{
  "model": "masked image model",
  "train_examples": 97500,
  "mlp_ratio": 3,
  "layers": 8,
  "muon_scale": "original",
  "grad_clip": 0.5,
  "final_lr_fraction": 0.01,
  "weight_decay": 0.03
}
Rows from block 2 of a small masked image model, named by matrix and row number. Rows with one number belong to one neuron. Each number is 128 + 32 x the weight over its row's rms, rounded and kept within 0 to 255. All counts start at 0.
After each neuron's rows are labels from the 100 images, of 14848, where the neuron reaches its largest size: "lies over" is the class under the peak. Only what is clearly more common there than usual is listed. The data: rendered made-up planets.
# gate: MLP gate (model.blocks.2.mlp.gate.weight, 576x192), inputs 0-95
# fc1: MLP up (model.blocks.2.mlp.fc1.weight, 576x192), inputs 0-95
# fc2: MLP down (model.blocks.2.mlp.fc2.weight, 192x576, transposed), outputs 0-95

gate.390 [110 114 210 192 108 162 142 151 181 131 126 181 141 179 112  94 133 174 184 164 152 114 115 136 120 111  99  98 121 133  70 122 176 120 180  96 111 137  73 136 157 199  43 138 143 132 107  88 144 106 124  85 113 160 119 142 112 163 150 100 167 155 181  96 138 147  69 112 170 172 160  71 105  74 171 150  98 140  84 115 125  86 109 108 124 149 154 111 205 134 147 113 126 114 136 150]
fc1.390 [153  89 173  77 110 118 128 116  55 130  97 103 161 102 103 167 139 143  73  91 101 148 103 120  84  88 156 149 105 115 162  87 109 198  99 117 159 130 156 124 153 109 163 137  97 146 110 140  81  85 153 105 105  41 133 113 108 125 136  82 118  98 167 168 129 143 145 116 123  90  94 155 134 156 102 118 128 169 165 105 113 158 177 150 100 118 111  95  64  98 147 136 121 160  88 111]
fc2.390 [ 93  90 131  77 122  96  99 127  90  95 129 109 118 117 153 130 119 111 136  96  74 145 144 134 135  97 101 106 133 178 116 126 165 181 111 111 150 131 103 159 145  80 107 107  99 142  99 148 169 131  74 181 111  41  96 153  99 132  87  91 100 137  79 126  95  95 138 117 112   8 120  99  94 156 104  66 143 169 114  94 123  85 108 147  94 127 155 121  66  69 104  98  59 132 115 111]
lies over: ring

gate.259 [ 86 135 117 128 135 175 127 127 128 102 134  58 141 105  86 219 116  70 117 123 107 164 137  73 108 115 192  60 138 102  54 161 140 178 172 156  89 167 127 187 114 103 125 124 114  96 109  90 119 118 119 114 101 157 157 131 158 153 110 146 103 136 210 129 187 142 107 101 143 133 133 108 100 149 116 109 134 138 181 164  99 134 144  91 137 128 125 130 145 163 131 141 156 110 116  68]
fc1.259 [ 93 131 148 123 150 161 164 164 152 128 126  92  90  99  97  90 136 135 121  81 200 179 131  74 110 106 125 123 138 128  58 130 132 123 182 128 124  73 158 180 147 123 153 107 126 116 111 143 107 107 130  79 103 168 145 157 141  81 111 133 101 139 179 152 171  75 137 144  90 165 130  88 156 181 168 163 207 104 180 141  31 124 137 123 125 171 141  76 108 167  98 153 115 111 123 118]
fc2.259 [ 97  88 124 121 181 103 118 114 193 184  54  97 194  86 124 135 120 150 133 102  80 161 149  51  97 143 148 131 171 121 180 152 195  93  90  79 140  73 126 112 119 153 140 158 161 150 133 123  98 169  70 177  79 158 151 120  95 108 126  97  77 117 204 142 137 100 127 110  74 150 132 110  61  90 118 144 142 117 151 163 113 138 147 156  87 113 124 105  80  85 129 134 131 114 122  91]
lies over: ring

gate.177 [153 155 114 133 110 137 108 153 164  81 125 126  92  73 156 145 114 179  97 113 134 139  81 136 116 112 112  87  95 118 121  86 138 153 166 129  97  76 125 174  88  92 133 165 171 145 143 159 127  30 159  79 126 125  99  91 117 145 140 171 188 175 120 222 131  58 121 142 114 139 204 155 142 132 142 105  78  44  93 107 101 151 116 140 113 142 139 142 142 117 102 139  69 161 152 137]
fc1.177 [157 117 125 138 123 145 132 104 174  87 189 136 128  71 151  55 157 193 104 170 149 169 155  89 110 114 158  75  96 150 146 106 114 137 138 137  92  59 163 182 100 149 142 149 135 132 103  90 133 111 185  80 108 188  90  81 158 133 112 100 184 130 101 174 141  64 141  69 155 136 172 112 173 126 150  87 113 127 136 118  78 152 143 124 166 172  90 123  98 115  89 151  79 159 192  83]
fc2.177 [157  57  43 105 176 159 148 149 163 141 116  80  79  97 165 117 143 100 122 154  59 108 101 123 130 159 134 121 126 118 114 138 117 155 141  76 150 118  97 150  67 116 165 140 124  66 111 125 133  76 162 119 152 120 161 124 104 120  53 150 110 155 167 146 188 120 142  92 107  73 134  57 125  89 171 142 172  92 172 140 102 161 117 110 113 147  87 110 136 134 102  84 139 174 177  86]
lies over: planet

gate.497 [106  91  86 117 116 143 212  78 161  70 142 113 133 182 118 142 108 134 140  88 105 140  91  87 190 103  92 139 135  99 134 155 184  89 154 120  79 142 143  85  57 139 149 171  79 120  60 155 125 106 117  86 147 111 157  69 116 184 150 154 107 129  92 116 141 101 132  83  70 162 133 113 125 150 147 128 135 134 220 138  87 118 149  78 140 180  89 108 174 116 117 118 156 168 137 204]
fc1.497 [103 144 185 156 139 138  95 107 155 133  97 143  96 120 120 147 119 111 127 135  94  49 147 134 153 134 117 156 117 160 115 152 112 140  53 150 131 100 133  76 139 172 113 135 173  88 181 115 105 118 171 151 127 137 132 170 189  62 114 145 192  90 185 119 147 138 101 206 149  76 159  94 133 156 130  83 102 202 106  86 154 164  96 213 124 125 134 139 139 141 162 138 144  86 150  88]
fc2.497 [ 82 130 168 167 149  69 135 145 102 132 130 135 114 140 104 126 169 108 147 198 143 139  99 104 126 141 142 111 191 144 126 148 138 135 133 142 145  99 143 154 186 128 109 143 130 102 162 146 112 113 131 143 112 121  77 218 180 110 128 154 188 161  84 116 157  99 140 156 165 100 159 143 176 122 173 139 112 137 159 132 170 170  85 136 130 131 129 120 137  85 106 128 130  57 159 127]
lies over: planet

gate.145 [ 83 177 133 112 149 108  86 150 103 181 116 118  84 115 154 173 146 145 123 138 191  82 151 168 162  91 108 152 149 109 147 164  90 133 100 138  95 109 172 136 141 144 144 111  90 113 137  70 122 131 122 146 132 132  75 135 104 170 178 103 107 101  92 116 137  76  65 124  83 124 193 136 126 118 134 157 155 110 181 139  82  83 175 167 153 136 144 128 100 153  69  98 135 153  99  54]
fc1.145 [123 112 177 132 140 161  91 148  89  84  95  96 140  94 129 116 144 139  74 150 120 163 120 137 119 164 158 118 107  78 105 126 139 161 105  93  91 121 105 149 109  92 132 109 159  74 185 115  95 135  80 161  95 153 139 126 126 142 142 146  55 103 176 167 149  84 110  94 122 143 115 161 155 125  95 151 162 157 193 172  83  53 198 168 127 156 128 128 150 157 146 151 190 112 149  30]
fc2.145 [155 131 124 133 116  77  78 149 157 121 147 159 131  84 127  68 118 144 125 124 139 147 160 121 157  88 120  70 142 167 207 136 128 113  54 102 140 108 144 158 126 139 139 146 129 162  65 111 153 146  86  84 109 122 142 109  78 126 135 113  90 207 232 145  89 133 120 114 115 150 119 114 127 179 133 114 110 158 166 130 126 146 116 201 130 115  59  91 255  75 152 137 129 142 150 179]
lies over: ring

gate.444 [147  87 157 139 174 195 134  80 140  75 156 154 147  52 125 158  88 104 177 164 105  92  98 118 131 101 103 145 142 175 121 142 135 135 108 153 105 109 144 138  98 142 114 155 105  66 186 189 142 132 139  81 150  91 100 151 189  63 137 138 150 138  74 165 133 103 111 114 127 119 103 148 105 114 121  83 104 172 120  87 172 146 176 110  82 119 107  94 150  67  93 103 175 145 234 127]
fc1.444 [109  90 112 106  92  96 119 173 153  86 108  67 118 154  65 128  67 164 229 156  87  80  88 159 154 160 147 150 129 144 164 100 151 139  75 148 138 113 137 113 100  72 116 183 173 124 210 157 133  88 136 104 134 108 117  18 174 108 168 127  89 161 126 188 191 157  97 116 163 138 120 170  92 135 130 112  92 112 107 137 157 147 123 125 133  88 169 123 147 103 107 118 130 183 152  97]
fc2.444 [ 96 126 122 134  69 130 128 159 109 140  35 159 129 137 187 164  76 134 125 130 121 133 102 172  77 124 137 142 170 123 122 109 167 157 142 123 133  91  99 121  64 142 121 107 185 153 139 136  91 109 141  74  70 125 140 125 140  48 134 151  51 117 156 129 113 176 147 183 108  93 137 137 128 131 155 142 101 133 135  74  89 149 132 129 127 165 143 122  84 127 130  96 147 120 147 164]
lies over: planet

gate.50 [ 91 104 147 149  99  78 215 129 105 110 118 124  82 122 172 148 139 186 119 130  65 139 124 105 134 113 128 131 115 128 166 117 144  97 121 104 109 133 152 145  88  97 144 138 163 126  62 166 128 113  89  89 131  92  89 112 118 175 147 188  92  98 127 137 112 117  58 104 146 187 109 115 117 146 117  34  91 146 161 153 139 103 120 103  70 135  59  70 108  58 163 149  96 117  94 143]
fc1.50 [115  67  94 112 173 156 132 133 179 142  72 129 118 107 108 140 148 164 142 132 109  91 138 143  61 147 134 150 137  67 146 142 185  94 151 130 143 161  87 143 123 144 132 159 110 139 145  99 132  76 149 161 163 127  76 117 137 138 171  80 148  64 125 148 172  99 181 121 134 168  63 159  91 157 139 140 177  93 185  94 155  75 119 114 164 133 119 126 121  91 112 147  73 224 140 126]
fc2.50 [143 191 126 147 174  92 126 135 123 114  93  70  76 102  82  76 123 110 141  95 111  88 150 111 102 127 133 186 126 142 129 128 123 141 139 113 169 197 102 124 137 114 160 141 165 127 153 145  86 120 118 133 170  94 170 191 123  97 114  70 144 124 126 143 137 121 152 124 111 155  36  96  86 139  97 110 123 130  77 116 128 119 112 147 159 130  84 141 144  92 204 140 152 201  45 109]
lies over: planet

gate.302 [122  93  93 157 129 116 106 151 184 197 135 146 105  82 171 126 139 111 171 188 159 106 143 127 144 141 150 191 133 179 175 105 152  69 124 123 157 122 117 137 101  97  73 118  90  58 141 164 117 131  98  92  96  94 100 121 147  94 169  93 104 203 144 134  99  97 153 149 183 132  93 123 157 127  28 136 130  78 188 164  57 108 108 175 179 169 149 113 142 131 143 172 124  76 161 118]
fc1.302 [137 123 134  97 137 194 150 118 125  66 125 118 129 135 108 145 131 133 133  69  83 150  75 119  86 191 135  91 162  78  77 164 136 174 128 124 112 108 109 169 128 116 117 120 149 142 139 119 131 112 129  87 145 151 140  69 137 166  98  94  97  74 112 138 125 129 128 132 134  70 177 114 132 187 239 119 111 113 101 107 162 138 182 126 108  97 111 164 134 106 127 105 211 102 164 212]
fc2.302 [174 146 143  83  89 143  89 129 184  69 116 140 111 131 149 141 102 117 122  94 109 132 109 128 103 190  72 129 120 156 129 141 170 194 151 154 137 161 126 119  98 133 107 138 168 111  75 134 166 141 101 123 123 138 135  81 157 164 122  72 141  87 128 112 120 113 129 133  62  66 158 134 164  99 135  72 135 112  85 147 111 102 185  99 136 151 156 186  87  82 110 142 164 185 109 176]
lies over: planet

gate.335 [192 191  82 116 148 144  91  85  97 133  94 149 148 124 152 147 107 207 145 164  53  81 150 155  81 157 158  91 140 131 142  91 128  89 112 101 105  29  92 121 109 118 131 149 141  91  90 151 116 151 166  96 124  62 129 117 177 143  96 117 114 168  91 130 106 104 165 102 143 123 189 117 140 139 156  67 134 169 101 172 103 148 106 147 109 155 118 145 123 134 177 141 134  84 153 113]
fc1.335 [156 148 123 140 156 110 138 125 142 135  97  86  90 160  75 127 128 141 102  98 149  74 122  52 129 113 113 128 112 126 129  36 131 112  66 131 153 208 170 134 122 145 176 108 149 156 123  53 149 105 161 147 113 136 105 125 112 151  93 138 156  49 137 130 157 150 121 128 124 154 126 129 119 109 135 153 124  91 132 176 115 154 128 159 105 152 127 129 142 115 110 153 143 123 111 164]
fc2.335 [128 152  92 169 141 128  86 124 112 103 118 145 127 158 100 162 133  93 224 169 162 130 119 159 151  99 101 145  90 147 107 145 140 137 146 121 156 140 169  91 113 153 136 202  97 117 159 107 143  74 136 129 198  98 170  99  72 130 120 124 128 159 193 133 180 116 100 107  46 244 115 152 114  92 110 158  96 128 139 131 132 100 105 100 103 122 125 109 185 104 146  94 175 159 113 132]
lies over: planet